config = dict(
    model='CTC audio transcriber',
    activation='swiglu',
    subsampling=2,
    orthogonalizer='newton_schulz_5',
    final_lr_fraction=0,
)
Rows from block 2 of a small CTC audio transcriber, named by matrix and row number. Rows with one number belong to one neuron. Each number is 50 + 10 x the weight over its row's rms, rounded and kept within 0 to 99. All counts start at 0.
After each neuron's rows are labels from the 100 clips, of 14976, where the neuron reaches its largest size: "top examples" is what is common among them. Only what is clearly more common there than usual is listed. The data: short made-up English sentences, spoken by a formant synthesiser in many voices. In brackets: how many of the 100.
# gate: first MLP gate (model.blocks.2.ff1.gate.weight, 336x128), inputs 64-127
# fc1: first MLP up (model.blocks.2.ff1.fc1.weight, 336x128), inputs 64-127
# fc2: first MLP down (model.blocks.2.ff1.fc2.weight, 128x336, transposed), outputs 64-127

gate.70:45 64 62 48 49 45 48 44 65 61 55 49 37 43 32 55 50 58 44 60 54 57 47 64 53 63 54 50 47 43 64 45 45 64 67 51 73 49 60 64 62 49 40 57 39 53 61 30 64 26 35 44 58 49 43 45 40 61 40 57 56 52 49 49
fc1.70:58 46 59 62 38 49 62 62 50 45 40 46 50 49 52 52 42 48 53 48 47 37 55 37 39 50 44 48 61 47 67 56 39 41 51 60 53 33 55 58 35 65 52 50 52 50 52 55 55 48 49 43 52 59 59 59 58 42 47 36 58 46 63 45
fc2.70:68 45 51 52 75 54 26 52 42 37 44 50 39 66 53 51 44 67 47 62 61 48 55 51 53 51 39 52 49 51 36 51 45 56 52 59 49 57 47 57 45 42 56 52 36 28 41 56 50 54 70 57 56 40 60 35 65 57 60 57 45 59 59 35
top examples: reverberation (73); voice: child-like voice (54)

gate.104:39 47 71 41 55 61 75 43 77 57 36 54 63 45 45 50 52 32 45 53 49 34 49 41 42 26 44 46 41 46 50 48 55 60 35 55 60 61 45 59 57 64 60 50 53 57 60 31 54 58 49 44 50 45 58 65 49 52 42 60 58 46 37 41
fc1.104:61 46 54 35 51 53 44 48 42 46 34 31 35 44 45 52 63 37 39 39 50 76 56 41 26 53 47 41 41 37 41 46 57 69 61 46 39 49 40 43 70 43 59 44 58 47 38 48 67 54 46 51 63 56 44 40 55 51 41 44 35 58 39 55
fc2.104:57 72 59 55 43 51 50 55 47 35 35 61 56 52 42 52 48 43 53 47 42 59 52 56 47 43 45 64 42 68 32 51 59 45 21 47 44 51 46 60 56 50 37 58 40 60 59 45 54 53 53 38 50 36 39 39 42 54 57 62 49 43 68 61
top examples: reverberation (72)

gate.177:26 24 54 50 44 52 52 57 48 55 41 42 54 54 61 59 58 52 36 41 37 55 54 45 47 32 56 61 48 53 36 57 31 64 40 35 49 50 45 51 60 44 47 55 37 48 45 38 56 41 57 36 59 43 48 49 51 55 51 47 51 60 67 62
fc1.177:58 45 55 39 43 51 44 47 48 43 58 24 44 55 38 38 40 31 32 42 55 34 59 51 45 28 39 45 62 41 25 56 56 48 58 54 43 67 47 59 44 36 48 57 55 60 71 43 44 51 44 58 54 52 50 57 61 52 47 58 56 52 30 50
fc2.177:52 68 44 75 53 48 43 60 29 52 47 49 70 64 64 43 50 47 62 63 44 57 60 50 52 45 58 33 33 55 62 57 49 51 66 48 51 43 56 45 67 43 42 58 51 39 59 65 47 53 62 53 38 42 47 50 44 49 65 44 45 42 53 64
top examples: /ɛ/ (77); voice: child-like voice (76); /æ/ (62); "is" (32)

gate.226:66 55 54 44 47 56 45 32 46 52 41 37 65 46 42 53 36 40 42 45 46 61 54 47 57 55 43 59 56 61 69 58 46 38 43 50 52 57 57 54 48 42 53 42 44 53 48 36 50 50 40 38 62 58 63 47 31 38 54 41 44 48 55 64
fc1.226:63 56 50 38 56 52 43 40 48 52 45 38 60 43 60 58 49 41 49 51 46 56 66 44 57 61 50 60 47 63 69 68 40 32 49 60 53 63 72 56 41 43 52 39 32 59 46 41 53 51 44 39 61 55 49 57 32 48 58 42 42 50 49 67
fc2.226:66 50 56 57 45 52 68 46 62 70 38 45 73 38 50 56 40 52 48 64 52 72 44 50 61 40 43 79 69 55 46 60 50 46 43 57 66 39 38 66 40 46 57 31 58 58 41 55 51 56 41 54 71 68 48 62 56 54 49 37 50 46 43 67
top examples: /ʃ/ (67); /ɑ/ (56); reverberation (52); /ʊ/ (32)

gate.106:35 51 47 58 61 53 44 39 49 43 58 45 48 39 47 49 41 30 42 48 47 41 51 49 53 45 56 38 75 52 39 52 42 47 72 57 43 53 45 65 55 54 31 43 56 43 51 48 51 46 58 46 37 50 48 56 67 44 61 48 41 45 41 44
fc1.106:35 34 54 42 61 57 40 37 40 41 56 33 59 42 45 64 50 54 41 43 39 55 63 27 27 47 63 23 77 66 54 48 47 56 49 54 51 43 44 51 67 41 44 66 45 48 37 66 42 61 44 58 32 38 39 45 51 35 64 51 57 41 49 48
fc2.106:41 49 65 56 51 42 47 58 52 56 44 55 62 46 51 53 47 56 65 67 38 45 52 58 40 46 50 57 46 70 71 59 50 45 60 67 54 26 59 44 62 38 47 61 61 46 58 47 50 53 31 61 49 50 59 61 45 57 51 52 58 50 55 42
top examples: reverberation (55); thin (high-pass) (40)

gate.91:44 53 66 46 29 40 44 30 50 49 49 38 49 69 42 48 46 62 65 51 33 50 39 45 55 47 70 42 53 45 44 50 62 50 51 53 45 62 71 58 74 43 56 51 45 48 50 53 62 54 48 57 39 41 52 45 87 60 45 47 42 45 52 49
fc1.91:37 57 52 58 52 48 44 34 60 39 47 29 56 62 57 42 56 48 71 66 42 43 50 42 54 44 61 49 73 49 53 54 52 43 47 62 36 53 70 53 75 72 51 50 55 59 53 56 62 67 43 62 55 36 48 33 56 62 45 52 44 46 57 57
fc2.91:60 52 48 54 56 50 59 27 43 44 46 40 47 59 50 66 36 60 56 63 47 50 31 32 59 48 68 45 51 25 34 62 32 55 48 43 49 57 49 51 53 32 47 45 46 36 45 42 46 33 53 56 56 49 53 57 48 62 47 48 41 37 42 52
top examples: white noise (71)

gate.45:50 70 35 45 57 58 46 40 62 39 33 47 56 27 47 33 42 67 55 50 52 50 57 54 56 39 32 43 64 69 43 52 44 34 25 47 38 50 46 60 53 51 59 50 56 35 53 46 44 69 46 51 55 56 55 57 49 52 49 54 27 58 23 49
fc1.45:47 70 48 52 62 54 47 42 63 32 40 47 55 36 41 33 39 69 43 52 60 45 60 66 48 38 27 49 55 61 36 54 47 39 43 37 40 41 38 51 58 57 60 55 58 51 55 47 44 66 42 56 53 49 46 38 61 56 54 52 22 47 29 40
fc2.45:60 61 34 62 63 54 47 40 45 47 31 54 54 57 54 35 63 53 51 67 71 72 67 58 51 51 35 51 50 62 47 68 54 45 38 41 50 42 44 56 44 46 58 53 43 41 63 62 60 66 43 44 42 52 48 39 57 44 46 35 53 58 54 63
top examples: /ɛ/ (100); /z/ (83); sentence kind: question (59); "where" (55)

gate.57:56 51 71 49 34 48 57 42 67 32 72 38 54 49 49 68 46 39 61 35 45 27 56 42 44 61 41 52 51 46 53 53 60 49 43 43 61 64 43 37 50 45 47 39 55 36 73 57 53 55 34 46 53 72 43 55 78 56 47 45 50 47 52 48
fc1.57:38 42 45 57 62 54 42 60 40 72 48 63 40 60 47 47 43 70 41 52 52 61 44 51 52 46 55 57 38 47 55 50 44 52 61 67 32 49 59 55 52 50 50 48 38 49 42 45 34 35 53 54 62 32 55 45 29 36 54 49 54 62 62 55
fc2.57:63 46 56 50 58 49 39 49 55 44 46 52 36 55 60 39 41 49 35 65 46 55 54 64 59 57 52 42 34 56 54 30 33 61 55 58 65 48 35 48 65 39 50 49 44 53 64 61 57 35 58 48 37 37 49 41 60 63 65 41 49 72 50 42
top examples: white noise (54); thin (high-pass) (30)

gate.115:40 38 56 55 45 54 32 49 43 55 38 43 37 56 47 24 57 57 57 50 53 41 68 48 46 55 40 61 47 58 55 45 56 48 47 63 38 40 43 64 42 49 49 35 56 34 40 53 59 51 40 36 54 37 50 51 64 51 48 58 57 62 30 33
fc1.115:65 29 64 54 40 29 51 41 59 34 62 48 46 44 55 57 33 48 60 54 67 62 72 58 69 68 60 42 54 37 54 53 37 42 48 47 46 48 64 51 54 50 40 51 52 53 41 52 57 55 53 36 44 58 55 59 45 52 34 51 49 55 60 47
fc2.115:46 51 48 54 52 44 54 37 44 56 37 64 32 33 48 48 50 45 36 42 47 48 43 36 45 47 53 49 48 48 65 47 48 42 50 37 41 49 53 41 54 60 51 42 37 45 52 42 49 59 36 49 40 55 53 43 42 71 61 43 60 67 59 47
top examples: /ɝ/ (86); /aɪ/ (71); /aʊ/ (47); "our" (38)

gate.193:34 55 38 48 34 52 57 51 54 37 59 57 39 34 31 33 51 69 55 48 31 35 39 64 50 53 46 44 50 71 43 54 47 49 48 40 47 46 46 53 61 58 48 51 63 33 59 47 51 54 60 46 51 49 36 33 57 64 47 53 50 40 54 52
fc1.193:61 81 56 41 49 63 58 58 48 53 32 45 56 36 39 40 49 66 39 40 30 51 63 35 53 56 46 40 72 62 59 47 42 33 31 57 72 59 53 51 45 42 50 65 54 41 50 39 52 69 55 41 57 51 64 59 44 40 47 56 51 59 58 48
fc2.193:39 49 37 56 40 57 49 51 43 58 44 55 44 61 38 48 28 59 61 55 51 63 56 64 47 42 53 38 48 50 74 66 53 51 54 41 43 46 40 72 55 39 46 53 60 60 67 37 51 73 45 34 47 47 50 43 56 46 35 33 75 47 61 53
top examples: /ɛ/ (99); /w/ (82); voice: child-like voice (70); "where" (58)

gate.32:56 50 64 49 54 33 56 44 43 51 51 49 46 35 60 53 64 55 72 49 53 22 35 40 56 50 52 55 38 57 54 51 51 67 64 55 51 42 35 58 62 47 59 38 52 59 38 47 57 36 51 53 58 41 62 57 22 61 50 33 57 48 62 57
fc1.32:26 31 35 57 49 37 37 52 56 66 53 52 43 62 36 48 59 50 63 67 59 34 58 68 57 67 49 39 49 51 37 62 68 50 46 58 55 45 59 56 46 56 46 58 48 48 56 59 37 55 28 56 50 51 39 62 41 44 54 41 45 56 60 43
fc2.32:61 34 50 44 55 51 62 55 48 40 61 51 45 49 67 35 39 64 40 50 47 36 32 45 31 52 64 32 57 52 60 40 52 51 52 52 50 40 52 51 51 43 67 43 32 61 49 44 60 32 43 39 68 32 54 53 62 41 40 57 61 43 47 53
top examples: thin (high-pass) (36); "where" (35); "is" (34); clipping (27)

gate.194:50 39 75 47 58 41 39 47 45 46 53 59 61 73 44 37 33 40 54 53 45 51 54 56 63 62 52 40 56 52 72 41 36 53 46 41 35 39 63 53 59 46 59 59 40 71 41 42 61 40 59 51 43 54 65 50 57 49 52 57 47 49 40 42
fc1.194:53 61 35 55 44 56 60 61 58 48 51 42 31 36 57 55 66 51 43 45 62 55 40 51 33 33 50 61 37 57 28 67 65 38 56 68 66 64 58 49 43 44 44 47 59 34 58 52 28 66 38 50 62 45 45 50 45 47 46 33 51 59 39 49
fc2.194:61 52 50 23 41 57 51 50 67 58 54 35 37 42 58 44 48 42 42 49 52 37 39 42 37 49 44 51 56 51 43 41 58 48 54 62 49 51 42 49 49 43 64 60 50 52 61 58 43 33 46 52 59 53 52 65 35 63 46 30 57 57 68 55
top examples: voice: child-like voice (71); /ɔ/ (61); /aʊ/ (48); white noise (32)

gate.208:63 57 30 48 53 45 56 51 54 30 40 50 39 46 62 57 44 47 48 55 35 65 47 32 45 48 41 43 56 38 40 59 33 38 37 57 34 63 43 39 63 36 60 59 51 63 63 47 45 57 60 32 50 45 37 16 40 53 50 51 64 42 66 39
fc1.208:50 47 58 54 49 38 66 44 54 61 46 45 53 59 33 49 27 54 64 47 62 53 55 48 40 60 56 42 48 54 47 53 75 47 56 64 46 62 51 55 39 61 55 41 57 34 48 37 39 47 52 29 57 50 60 68 53 55 39 49 32 48 40 47
fc2.208:60 41 63 35 47 31 38 55 68 53 42 53 39 45 43 52 47 45 39 16 60 51 51 56 43 36 50 39 52 40 41 42 43 47 45 48 53 63 35 60 36 43 50 46 38 62 49 42 62 35 63 55 42 35 26 59 36 47 59 51 58 49 64 59
top examples: white noise (38); thin (high-pass) (34)

gate.67:53 38 57 47 32 46 47 51 52 54 22 31 47 60 48 61 55 51 47 59 48 53 37 59 58 44 45 60 65 54 57 48 65 39 50 55 47 44 53 51 59 27 50 39 43 54 42 65 54 56 38 43 46 42 56 45 61 44 42 54 62 51 43 69
fc1.67:52 57 52 38 66 42 41 39 29 47 42 54 63 41 55 49 60 50 56 40 44 48 57 53 37 48 61 42 44 70 41 55 36 73 66 46 57 62 34 43 46 64 40 57 50 57 47 42 55 56 60 49 37 68 54 47 50 73 64 66 45 47 63 26
fc2.67:60 69 50 54 44 65 55 45 48 37 44 70 46 45 45 46 44 51 38 43 39 35 53 42 45 54 40 42 49 39 44 44 48 44 54 23 60 40 42 47 52 53 35 59 55 51 43 57 69 62 37 77 55 45 54 66 50 53 59 38 51 51 42 43
top examples: /ʃ/ (49); /tʃ/ (43)

gate.41:62 54 50 36 51 58 50 50 55 41 47 43 49 62 60 47 40 48 33 61 30 54 42 59 54 30 43 53 77 40 62 52 49 36 59 46 57 52 55 50 45 50 60 28 58 62 51 64 55 27 39 45 45 49 52 56 45 48 49 55 55 51 59 36
fc1.41:50 54 45 34 41 49 50 58 59 41 61 44 59 56 47 60 65 56 50 53 53 50 62 40 47 49 50 56 46 57 49 48 53 40 53 49 42 59 26 49 56 53 46 58 56 50 72 42 51 66 51 62 63 51 59 69 46 41 43 24 58 53 57 65
fc2.41:60 47 40 42 53 43 54 55 59 58 37 50 57 46 35 47 59 57 58 70 55 34 30 41 65 53 56 31 55 45 34 36 52 45 60 66 48 56 56 60 37 51 53 46 47 48 18 40 48 61 57 52 50 58 45 37 65 64 55 59 61 59 58 40
top examples: pink noise (50); clipping (27)

gate.100:52 55 49 46 62 64 61 57 42 30 54 54 42 45 50 51 66 43 59 58 48 44 44 40 36 59 50 64 56 45 40 34 41 59 52 61 36 67 54 38 66 32 59 51 33 57 55 58 46 44 63 57 48 54 37 61 40 51 56 37 56 39 49 54
fc1.100:72 47 58 60 50 34 43 59 50 54 51 62 55 46 48 39 44 53 51 38 50 48 39 51 40 55 60 55 48 60 46 48 67 47 66 53 57 49 43 49 64 59 48 57 70 57 59 43 47 41 52 59 47 40 54 53 29 30 62 53 52 51 64 57
fc2.100:63 36 66 47 45 40 39 53 61 53 56 40 50 42 42 54 48 44 48 26 59 53 37 51 52 49 54 55 49 55 22 45 47 43 46 38 53 39 29 50 37 23 56 42 29 43 27 57 45 44 46 44 65 35 43 58 50 68 55 48 60 47 63 48
top examples: /ʃ/ (63); pink noise (42); white noise (37); /tʃ/ (37)

gate.285:68 35 62 56 36 41 60 63 62 36 60 33 35 39 50 52 43 47 44 62 38 57 60 56 47 62 60 51 52 52 39 40 51 41 49 63 53 53 52 35 50 39 60 59 47 44 41 69 42 35 37 42 56 51 47 49 41 64 49 56 62 46 36 66
fc1.285:60 49 48 63 52 41 64 60 63 46 63 37 48 60 30 41 58 44 37 43 45 46 52 56 60 69 58 41 56 62 52 44 44 52 53 67 59 40 62 47 60 53 60 68 60 51 54 69 37 53 47 53 55 62 39 47 33 42 57 57 59 25 27 63
fc2.285:40 28 42 44 57 50 42 66 55 52 46 40 65 68 40 64 40 52 44 62 50 57 63 37 35 53 60 60 45 35 29 34 53 42 47 49 39 42 51 48 40 46 63 49 41 36 59 32 27 53 52 46 49 44 44 43 44 51 51 40 56 64 63 42
top examples: thin (high-pass) (39)

gate.311:44 51 53 38 54 67 59 39 55 50 47 38 55 40 36 31 51 40 47 53 62 43 63 37 48 64 57 48 63 45 47 54 59 50 75 67 69 56 47 57 55 36 45 44 62 52 55 50 43 63 50 59 41 52 49 52 39 58 46 43 47 61 40 45
fc1.311:52 55 49 39 71 53 56 56 60 62 47 22 48 55 40 55 56 45 41 67 56 53 51 60 69 53 36 54 46 37 32 48 46 54 71 39 43 61 70 48 57 42 46 65 38 36 44 49 69 58 41 36 43 54 60 42 54 53 59 58 41 41 49 51
fc2.311:45 53 50 59 57 54 41 56 55 39 36 61 53 47 44 37 57 58 45 36 58 43 21 48 28 50 41 31 52 33 57 44 52 56 18 64 31 66 39 54 54 54 53 54 39 45 42 58 44 51 38 34 46 40 45 47 47 52 69 39 45 57 48 35
top examples: pink noise (76); voice: child-like voice (53)

gate.101:47 45 55 54 49 61 46 44 64 48 29 64 54 43 30 53 42 50 27 54 50 46 63 41 55 55 53 60 46 57 53 72 38 67 58 47 49 56 65 24 53 61 56 59 42 42 54 67 45 38 72 41 43 69 46 40 62 54 44 64 62 50 46 37
fc1.101:43 34 47 38 45 53 64 65 39 55 37 54 46 54 49 45 46 38 48 49 45 63 69 50 39 41 69 43 52 63 40 57 55 52 45 38 29 37 54 50 54 65 52 41 43 61 52 52 39 44 41 46 45 59 51 47 52 52 38 53 34 59 62 63
fc2.101:60 59 39 42 63 46 68 44 58 38 47 53 45 61 70 48 42 52 65 43 50 57 60 40 42 44 44 67 55 57 54 54 36 46 54 43 61 47 56 46 44 54 55 46 21 37 57 51 50 41 68 48 50 49 45 47 54 63 55 51 64 44 56 49
top examples: voice: child-like voice (76); /ɝ/ (74); /ʃ/ (44); clipping (25)

gate.316:55 54 32 52 53 36 53 35 49 49 40 58 39 45 54 65 60 51 41 52 48 41 53 62 31 58 49 31 47 57 49 42 48 43 42 53 56 47 69 55 61 68 58 47 59 48 53 47 30 55 53 44 47 53 53 53 26 44 53 57 29 49 44 57
fc1.316:63 41 47 55 51 80 36 52 50 59 69 42 50 62 52 37 22 41 56 47 45 49 60 42 67 61 38 63 42 43 60 52 53 42 55 54 46 40 55 52 42 47 43 50 39 43 34 37 58 42 47 58 48 48 37 51 73 43 36 42 62 30 60 41
fc2.316:51 47 73 40 57 48 52 48 47 44 42 38 52 56 62 51 51 54 56 51 55 61 55 55 47 45 47 39 55 36 31 52 53 37 49 47 36 48 43 32 40 40 39 65 51 42 55 45 45 33 73 53 57 42 62 62 55 47 54 43 48 60 34 48
top examples: /ɛ/ (77); /z/ (75); voice: child-like voice (53); sentence kind: question (53)

gate.272:37 50 43 30 59 59 53 40 48 45 36 50 52 38 54 44 41 58 48 59 49 36 28 69 59 62 55 59 48 63 55 64 50 40 43 62 40 55 58 53 48 34 38 43 52 43 48 33 66 60 30 56 42 41 51 56 58 49 57 35 39 47 41 54
fc1.272:51 48 36 37 58 62 56 36 49 44 51 50 53 43 44 39 50 55 48 58 52 54 17 59 51 72 51 65 46 60 55 41 56 53 31 53 45 61 49 49 51 32 37 35 57 38 56 43 57 58 27 43 46 49 58 44 51 49 49 31 37 53 47 61
fc2.272:48 38 39 53 68 48 65 33 48 63 37 45 46 43 49 58 41 71 48 54 51 56 56 70 59 45 41 60 64 54 56 49 61 41 53 65 43 40 57 59 44 38 49 42 47 34 52 55 44 27 45 44 62 37 51 45 48 38 43 45 59 58 46 61
top examples: /ɝ/ (81); /ʃ/ (43)

gate.187:49 65 60 48 51 57 49 59 39 44 49 37 52 41 46 56 26 54 43 58 40 62 54 56 51 62 58 46 50 47 57 38 50 36 47 57 42 36 55 75 43 60 60 57 29 55 49 41 56 54 48 65 73 47 48 33 64 57 57 31 51 53 44 64
fc1.187:44 58 65 45 52 59 49 54 40 44 35 48 54 57 49 63 44 61 39 74 51 58 47 54 50 56 52 49 55 52 40 34 56 47 54 60 42 37 60 60 40 61 57 63 13 58 43 33 73 52 46 65 70 46 42 33 57 52 48 27 49 65 36 59
fc2.187:73 62 45 48 56 57 51 42 44 64 43 56 54 48 49 45 54 52 39 65 50 66 61 60 56 40 65 49 30 52 45 54 57 50 53 41 34 48 62 57 56 56 53 50 56 63 45 38 54 67 56 59 46 51 53 42 51 23 39 37 55 48 40 53
top examples: reverberation (90); /æ/ (88); /ð/ (84); "that" (62)

gate.266:39 47 35 53 60 41 61 48 65 50 50 63 47 44 37 50 68 40 60 63 49 46 49 44 42 41 53 73 53 43 46 45 39 46 54 56 42 31 35 45 41 52 35 38 53 52 50 49 66 57 53 66 64 51 57 57 35 39 57 53 36 50 30 39
fc1.266:59 39 52 67 63 57 45 57 50 70 64 34 65 60 36 60 55 42 39 55 44 58 53 36 46 41 56 59 43 41 74 66 51 48 56 65 60 45 39 45 37 38 41 43 40 66 50 50 50 32 52 54 61 45 53 30 52 51 48 44 64 69 55 45
fc2.266:52 44 46 74 70 33 55 42 40 36 56 52 47 74 50 61 43 54 43 43 37 57 49 62 50 57 52 62 50 55 55 57 41 45 49 44 58 45 54 59 39 48 47 43 51 49 69 58 53 37 55 67 60 49 74 41 57 62 47 53 47 61 49 48
top examples: white noise (65); /p/ (59)

gate.132:60 61 63 49 52 45 50 57 53 36 34 56 55 68 65 43 48 45 59 53 42 44 51 40 56 42 45 66 32 67 58 49 47 62 63 53 53 41 51 47 44 44 56 63 53 62 42 66 43 41 43 34 48 56 54 42 60 55 60 62 40 62 50 42
fc1.132:49 49 67 42 40 52 50 67 41 43 46 62 55 55 37 64 52 51 53 45 35 44 35 53 49 54 40 46 60 48 67 50 58 47 38 47 52 71 52 57 49 16 52 57 41 57 50 59 38 52 59 31 48 55 63 41 67 62 54 46 62 39 30 45
fc2.132:45 51 44 44 64 57 47 42 37 72 49 57 38 47 49 50 44 68 55 68 48 48 61 58 48 34 48 65 53 58 75 48 50 52 57 52 50 56 42 61 72 43 56 46 69 51 64 46 36 69 60 51 46 54 47 50 32 67 45 62 43 43 43 60
top examples: reverberation (83); /ɔ/ (43)

gate.144:35 46 60 64 46 46 57 53 52 54 52 50 55 52 40 60 57 45 34 36 47 56 63 62 59 55 63 53 53 39 40 57 46 53 59 35 72 44 41 49 56 53 61 62 47 40 54 54 57 52 57 32 62 48 57 54 50 48 27 70 53 69 56 52
fc1.144:57 48 43 43 62 52 42 49 45 45 38 49 39 41 55 40 41 55 73 72 49 45 35 40 42 47 37 47 51 53 49 50 53 50 39 74 41 54 61 60 39 48 35 40 54 58 55 59 55 52 47 58 36 52 45 42 44 51 66 41 52 26 46 40
fc2.144:59 62 36 38 63 39 34 38 49 44 43 49 53 45 44 44 62 65 50 49 57 46 47 30 49 42 75 56 51 57 40 42 50 43 50 56 53 50 35 52 60 55 45 59 50 47 54 47 49 54 39 47 34 42 37 18 31 49 55 39 50 54 61 32
top examples: white noise (57); /ɔ/ (48); "our" (33); number of words: 9 (26)

gate.108:53 78 36 31 68 56 40 65 74 42 60 43 44 55 50 44 45 66 34 46 58 57 50 37 64 50 70 60 53 51 60 52 56 52 62 37 50 58 56 42 38 27 61 52 57 61 44 68 38 66 52 66 64 50 58 51 56 53 56 43 42 65 35 59
fc1.108:42 68 64 35 57 49 43 49 62 42 69 46 57 47 50 35 52 61 48 29 40 42 59 38 63 32 46 35 69 67 43 37 43 47 58 38 38 63 64 54 55 36 48 64 48 62 51 49 53 56 51 66 48 39 53 75 55 51 37 43 48 59 38 60
fc2.108:39 54 46 44 51 46 68 44 53 49 43 42 41 37 48 51 51 64 49 65 40 61 45 39 55 39 42 57 42 55 66 50 50 61 62 59 59 52 55 53 58 52 52 67 37 38 50 51 58 55 40 72 33 54 67 59 48 53 27 48 51 51 47 46
top examples: reverberation (85)

gate.26:45 51 43 48 32 43 35 55 54 33 51 47 42 64 69 38 64 52 52 49 36 36 59 50 42 52 44 32 49 37 50 44 51 39 45 37 40 52 50 41 41 29 40 69 29 42 47 51 53 53 56 52 51 61 64 50 66 44 66 49 41 43 48 53
fc1.26:40 37 56 51 53 60 59 50 49 48 44 39 58 46 35 37 36 58 40 64 60 51 54 38 60 45 66 67 40 65 47 62 53 34 42 45 58 35 61 62 40 56 65 21 48 44 30 61 61 62 48 56 51 33 46 41 21 44 35 43 62 59 51 57
fc2.26:52 49 46 45 35 64 47 36 68 51 44 49 51 38 34 40 60 41 56 35 53 43 52 49 37 43 53 37 44 44 65 84 40 42 53 42 46 47 46 58 65 37 53 60 45 33 55 39 34 46 52 57 61 53 48 45 54 58 59 51 48 52 72 54
top examples: /ɝ/ (99); voice: deep voice (70); whispered (36); /ʌ/ (32)

gate.25:38 39 39 36 40 37 38 30 39 43 55 39 32 53 62 53 64 46 49 50 56 51 62 44 43 44 38 54 55 44 61 49 51 58 58 35 47 52 57 53 55 49 55 50 59 53 47 74 54 52 39 62 59 63 59 68 67 46 51 55 44 38 50 36
fc1.25:48 37 50 28 44 38 40 38 35 54 55 54 34 55 62 33 75 56 59 42 54 46 63 47 54 67 36 49 61 47 65 35 61 60 65 37 34 48 48 50 63 53 42 57 55 37 52 70 59 51 35 50 55 60 61 52 62 49 43 59 59 42 62 37
fc2.25:43 55 52 46 31 60 54 45 67 64 55 48 46 63 63 45 50 47 55 67 60 59 56 52 48 57 49 53 44 53 41 53 37 53 60 46 47 34 61 28 34 57 41 71 48 40 41 41 65 53 57 47 31 55 62 52 60 58 46 38 41 43 67 54
top examples: pink noise (56); white noise (34)

gate.206:52 60 43 48 33 50 58 28 37 50 44 54 60 40 40 48 42 55 47 47 49 35 44 44 59 51 60 39 42 53 44 43 38 39 38 58 63 43 51 34 63 39 61 62 39 60 50 64 43 58 35 40 55 61 77 34 46 43 38 47 61 52 43 59
fc1.206:53 40 74 55 48 39 75 74 70 44 42 47 53 58 48 37 53 55 70 53 40 61 53 43 38 61 47 37 50 47 61 53 55 52 57 60 50 58 46 51 57 39 17 48 48 57 60 28 44 52 50 48 52 53 60 47 62 53 37 38 39 34 54 60
fc2.206:70 37 38 46 48 51 41 58 53 52 59 49 41 52 46 53 38 54 44 51 50 55 60 63 46 50 39 52 40 55 33 51 51 39 52 61 46 34 47 50 33 52 53 52 38 45 45 41 50 36 53 32 43 54 47 29 63 68 34 39 43 52 61 64
top examples: /ʃ/ (70); /ʊ/ (25)

gate.240:53 56 64 70 28 59 56 48 48 40 66 63 43 74 41 55 37 61 48 57 35 66 53 52 47 52 51 46 59 55 43 48 50 48 41 69 45 47 61 50 57 43 41 55 40 37 42 62 64 49 35 34 48 39 43 45 64 45 51 56 42 30 48 53
fc1.240:44 49 67 61 25 60 61 56 55 46 74 65 51 67 43 59 49 62 41 66 50 64 50 49 64 55 57 52 82 50 38 43 46 55 45 59 53 45 49 52 62 51 52 61 39 42 42 68 65 49 44 37 51 43 43 57 68 43 44 52 39 47 44 54
fc2.240:42 53 40 71 30 65 46 57 60 58 48 48 57 49 53 57 61 58 60 59 59 71 45 49 45 65 49 56 38 48 55 69 51 47 39 54 45 50 40 50 49 58 51 37 56 53 60 52 44 72 46 32 54 58 55 64 59 18 46 44 59 40 51 76
top examples: white noise (47); /tʃ/ (39)

gate.176:27 43 57 31 64 55 47 43 53 52 43 52 43 60 47 48 43 65 47 44 45 44 43 32 63 33 45 48 28 57 43 35 55 53 59 50 49 29 53 46 55 56 31 61 49 57 67 52 48 54 53 60 39 57 54 40 48 43 48 46 57 39 35 47
fc1.176:51 57 52 67 44 52 48 60 39 62 60 52 67 36 46 50 55 42 40 50 43 63 50 59 41 73 59 42 45 61 52 57 50 56 44 44 43 38 44 49 45 72 51 30 43 66 51 63 54 39 46 41 55 55 76 72 25 45 47 57 47 49 52 50
fc2.176:39 55 55 33 53 55 58 30 44 44 54 37 58 52 38 41 60 51 31 44 37 21 52 47 39 45 48 40 47 57 54 52 49 53 47 54 58 47 45 43 49 46 47 47 44 48 57 24 58 34 41 52 66 24 46 47 52 48 41 58 66 37 39 44
top examples: voice: child-like voice (71); /p/ (56); pink noise (39); /ʌ/ (32)

gate.2:55 50 69 54 49 45 42 43 45 53 44 53 51 72 59 42 50 58 49 46 52 50 40 61 55 57 55 39 49 48 51 29 60 81 40 26 49 41 38 51 48 48 46 44 55 68 41 55 32 54 47 43 35 55 39 41 53 31 53 54 40 55 29 54
fc1.2:61 62 43 58 54 43 53 60 44 51 38 47 53 24 54 57 47 38 56 64 57 46 61 49 42 57 40 52 54 38 51 75 47 32 69 75 45 51 41 64 52 57 44 53 51 43 64 50 76 56 43 50 54 35 53 51 56 63 53 60 61 45 54 38
fc2.2:53 31 22 49 39 52 45 50 50 53 56 47 52 59 65 39 30 42 32 54 54 55 57 47 58 54 47 53 67 53 40 39 53 58 58 54 62 54 25 46 47 50 48 43 36 40 59 62 30 36 45 67 52 38 54 50 34 55 66 57 36 53 67 60
top examples: /ɛ/ (77); reverberation (52); "every" (32); white noise (29)